From a checkpoint of a small contrastive image-text model: 64-pixel images.
Rows from block 2 of the image encoder, named by matrix and row number. Rows with one number belong to one channel. Each number is 500 + 40 x the weight over its row's rms, rounded and kept within 0 to 999. All counts start at 0. Numbers have three digits each. After the name is the row's rms in percent of the matrix's.
# convs0: first 3x3 conv, stride 2 (encoder.blocks.2.convs.0.weight, 144x96x3x3), inputs 28-31, a 3x3 kernel for each
# convs1: second 3x3 conv (encoder.blocks.2.convs.1.weight, 144x144x3x3, transposed), outputs 28-31, a 3x3 kernel for each
convs0.83 087:504496487480544508503537525510543510527472483477516539465494481503498494499486477490501525503518578518520474
convs1.83 078:535482507476531530559492522550529479494501487499547532485510539516582528539576524576500461435488500478440517
convs0.84 111:449497485529550473482461493467497502482463453486518535508528490503452510425484472510463492548550522529559544
convs1.84 105:510456498497473540467497499528571601526497523452512496448443428442446487451446375520507467562534509535497451
convs0.85 109:500530517498509488478537570514510505485527498519517495457478506492524527509501486529547528557564529515502558
convs1.85 091:497476475530506545499497497488517490581494501457517531559592531487550514536527561456448505488463468470514504
convs0.86 091:541495456497508507550525477473416546503483467516454497473447447449491501461495465480477445440405505447454471
convs1.86 084:471481519506469450495514499519536504507481539504501539500523537459511526554521529473511465496509513482505485
convs0.87 119:499488543486507508503540545507508488531489523472533514530517527527532500537488539506459572515532523526530504
convs1.87 114:508518519484496537520491510529494496539515502544483537505519554539526540538517540518537533481489465547469475
convs0.88 137:510477526462530497520507500504478517470528521492520520487546487487493495517482480485489484505480489508478492
convs1.88 148:509503520532557550502528530475522483501465487517506479534549544533564535546537564476473496495479488449492471
convs0.89 100:507482494539510534516499510501521526456505502511468480474464511500491505519457497541502555515501448554518540
convs1.89 086:491484524511552454571521562500516529541515502530480450506527537504532520520538531535429467496480472519473535
convs0.90 102:510504533504454465469496457478516442504474492453476479543504474491540465461489523432489503475506512465516474
convs1.90 112:466501514471488505484505485489482506487498452439490465524510542490564535496507524519486473480514497499513462
convs0.91 086:497466492502509486517435457504530470510540488495530471462458446471489460535516546602567485573528533603549545
convs1.91 096:493496494456501461479447534495513491486564513534512446493516477485508472512537476476431490478436433425506467
convs0.92 082:514509430575551582490500478484561509491488478496459513538460556518558519517523533469545536480496558431481531
convs1.92 071:559522539467522477517521506534484466556469485522520484521439437522461427520466486522501430475476477488504446
convs0.93 131:578501481508505503503496509512537528523513518505531535526513489489534496508482467501519547495559516465506504
convs1.93 163:492506485508523513469503452484497469479496473467425465473502493516506496532526473504512500527551498510512501
convs0.94 149:529483508491539485496540511522539543542585539511541545500530518497516481529507473487517467545568524497525574
convs1.94 201:459487494489497485455469470519504487514501481504495506521506509525509530502519519524545511534575529492536503
convs0.95 075:478495484478495479496470501465477450482488518407538457514455437530517521564513544472485487521516503512498456
convs1.95 070:492562438478463504502496561496502508439476450530499486471470436485476504512471499476472508486523508562518482
convs0.96 118:491475439492480482477441492436454434489507444457441456482454452500515506551500486504487476545498544409503502
convs1.96 127:499507504529540505518509501513524501480478485538515499542501540521526512572503504479475475474463479447463487
convs0.97 083:451521465553506455473466456486453492449503489505497440509459418539461469564571551504489523508512492550448523
convs1.97 082:449456414480468454503458455569530463485576528485489489463510496538513489542510517456440540486511499477467505
convs0.98 113:561503449480478483443493443492480522508495458510477432525517488517513495528485534486525520502494505490528493
convs1.98 098:467454503457490507477490501460489440465513493433471449497557491584578558540543480459444508500491461524498490
convs0.99 081:458525473497496468495464497491512469430517494453443557479496531503499438472502423522439513451420476511463424
convs1.99 067:522473487496480485526564442594468471523464537436507495530550508527519464532525482529527531553458450476458497
convs0.100 099:452492482512494445519470440471497462459435464434431464469519500521526478504472490517508462538502550474559503
convs1.100 127:461479506473458494478479460538520552572521492529502500539552513555557523548514531453515493469485524478474491
convs0.101 082:505512512460510523484463496492552551497494489393532486471527552531515469526486532450532570458564513491500532
convs1.101 072:533443512502516500513480592569510512513430461447480556572466500461536487434451492490422453428467488469518487
convs0.102 108:482525487512503460502467456540490521517554544519502491458467431522486486455537527605563590567569567563577589
convs1.102 104:528461501516515484492467500539508471479442470458473505521504462508495521489515503440443457462479471415457404
convs0.103 079:476500512483471547530460483477459497543542470606542483450500505459484490456490433543479496535547583617498566
convs1.103 067:452508510529481424468463521455485486563499530483495512479485398464568468516476462555504479459490554482584456
convs0.104 083:500560464469516520482543490474462482425467409454493437548499507490494536456467474553583585548528559527589581
convs1.104 085:486499482479498510508525430454500509557527504495487509522579469508530521486513530542515447459492476574491481
convs0.105 078:442534526507481513446488495454417434437480517485491474554445552473541550511464524538526539493558515546587541
convs1.105 064:518492514498486455568489525508489511538485497530533473485540478494527523535428444489481532483473551498627480
convs0.106 092:483516531548479482547531447531528475527528539448507493536526522493574503482539511600598551572583495554578562
convs1.106 077:497485489505452513479480521509518513512531531498512506488402553399455510475503459522552486447505487505533482
convs0.107 077:507408540490475479501526529516516484532435488463548426510494498458430587512535406463493551521461469538528519
convs1.107 065:529494506425470497541470483535486473505484571559543563539492450499538493505574518551552464392521547463502462
convs0.108 082:515475493497481532458487506524532547485561519500448529451456546488455485532462543591536488483421501413507523
convs1.108 077:503454453465486448466429481447506565439510534477506513545523510550502522469541498544530559535524490500553534
convs0.109 081:488494495497513518520511549542541530551501427521519532594601506500576491609545576498552571561554598497556554
convs1.109 070:482486483553591547519499499443437478430449449493450517506455530503548510484492583519538528504469597524469500
convs0.110 071:488474479530540551564499524504540439521486579441526528512482617573532543500460524533508552436492515407509538
convs1.110 066:516531520492472516430475538466493523563475506532496535502527492505550571524562504493428547453537491495437565
convs0.111 086:496499462475475504501491491522521529530534571494577529646541591531545537557557538594501568473526503567553547
convs1.111 079:502506486471483544487528484444494507545466442550466424485483504498465473505484510414528498448476461514510485
convs0.112 099:521443466506498482483450505505518490479494504530507475461435493465508470505457509562535559583577528565576577
convs1.112 095:468459513489432493538526513526519522476537499540476504513506475488518496504538515513526494508522445503524454
convs0.113 099:466516499489577482495503498509516523503510566538524470459478519526517515541425550468495529529539513467528557
convs1.113 089:480496564490505486505515511446513578532469449501508432522497497550543533533459481461513459486512483449529518
convs0.114 158:419442426437417407424391414480430451481467429475464460472494475459477443490485473468466465491461493477490505
convs1.114 169:478489517476477500472479478408441432413460410402403369590603612599618596591600596476482498488488496485495490
convs0.115 091:480510477532495489452481490521558491533470555511519526444521488495506500457510564514561605516495599539535584
convs1.115 086:454523514444524469475454451429483481453463432503452463492529532488470511489511576486494492486556522499519485
convs0.116 096:484501499501501562504549493501515530545498487513504541551517501543493510522545510470565551513545505522525514
convs1.116 078:454446451437551478499517510472504481439454471509516422514511505506526524534539473539481457510510500512535559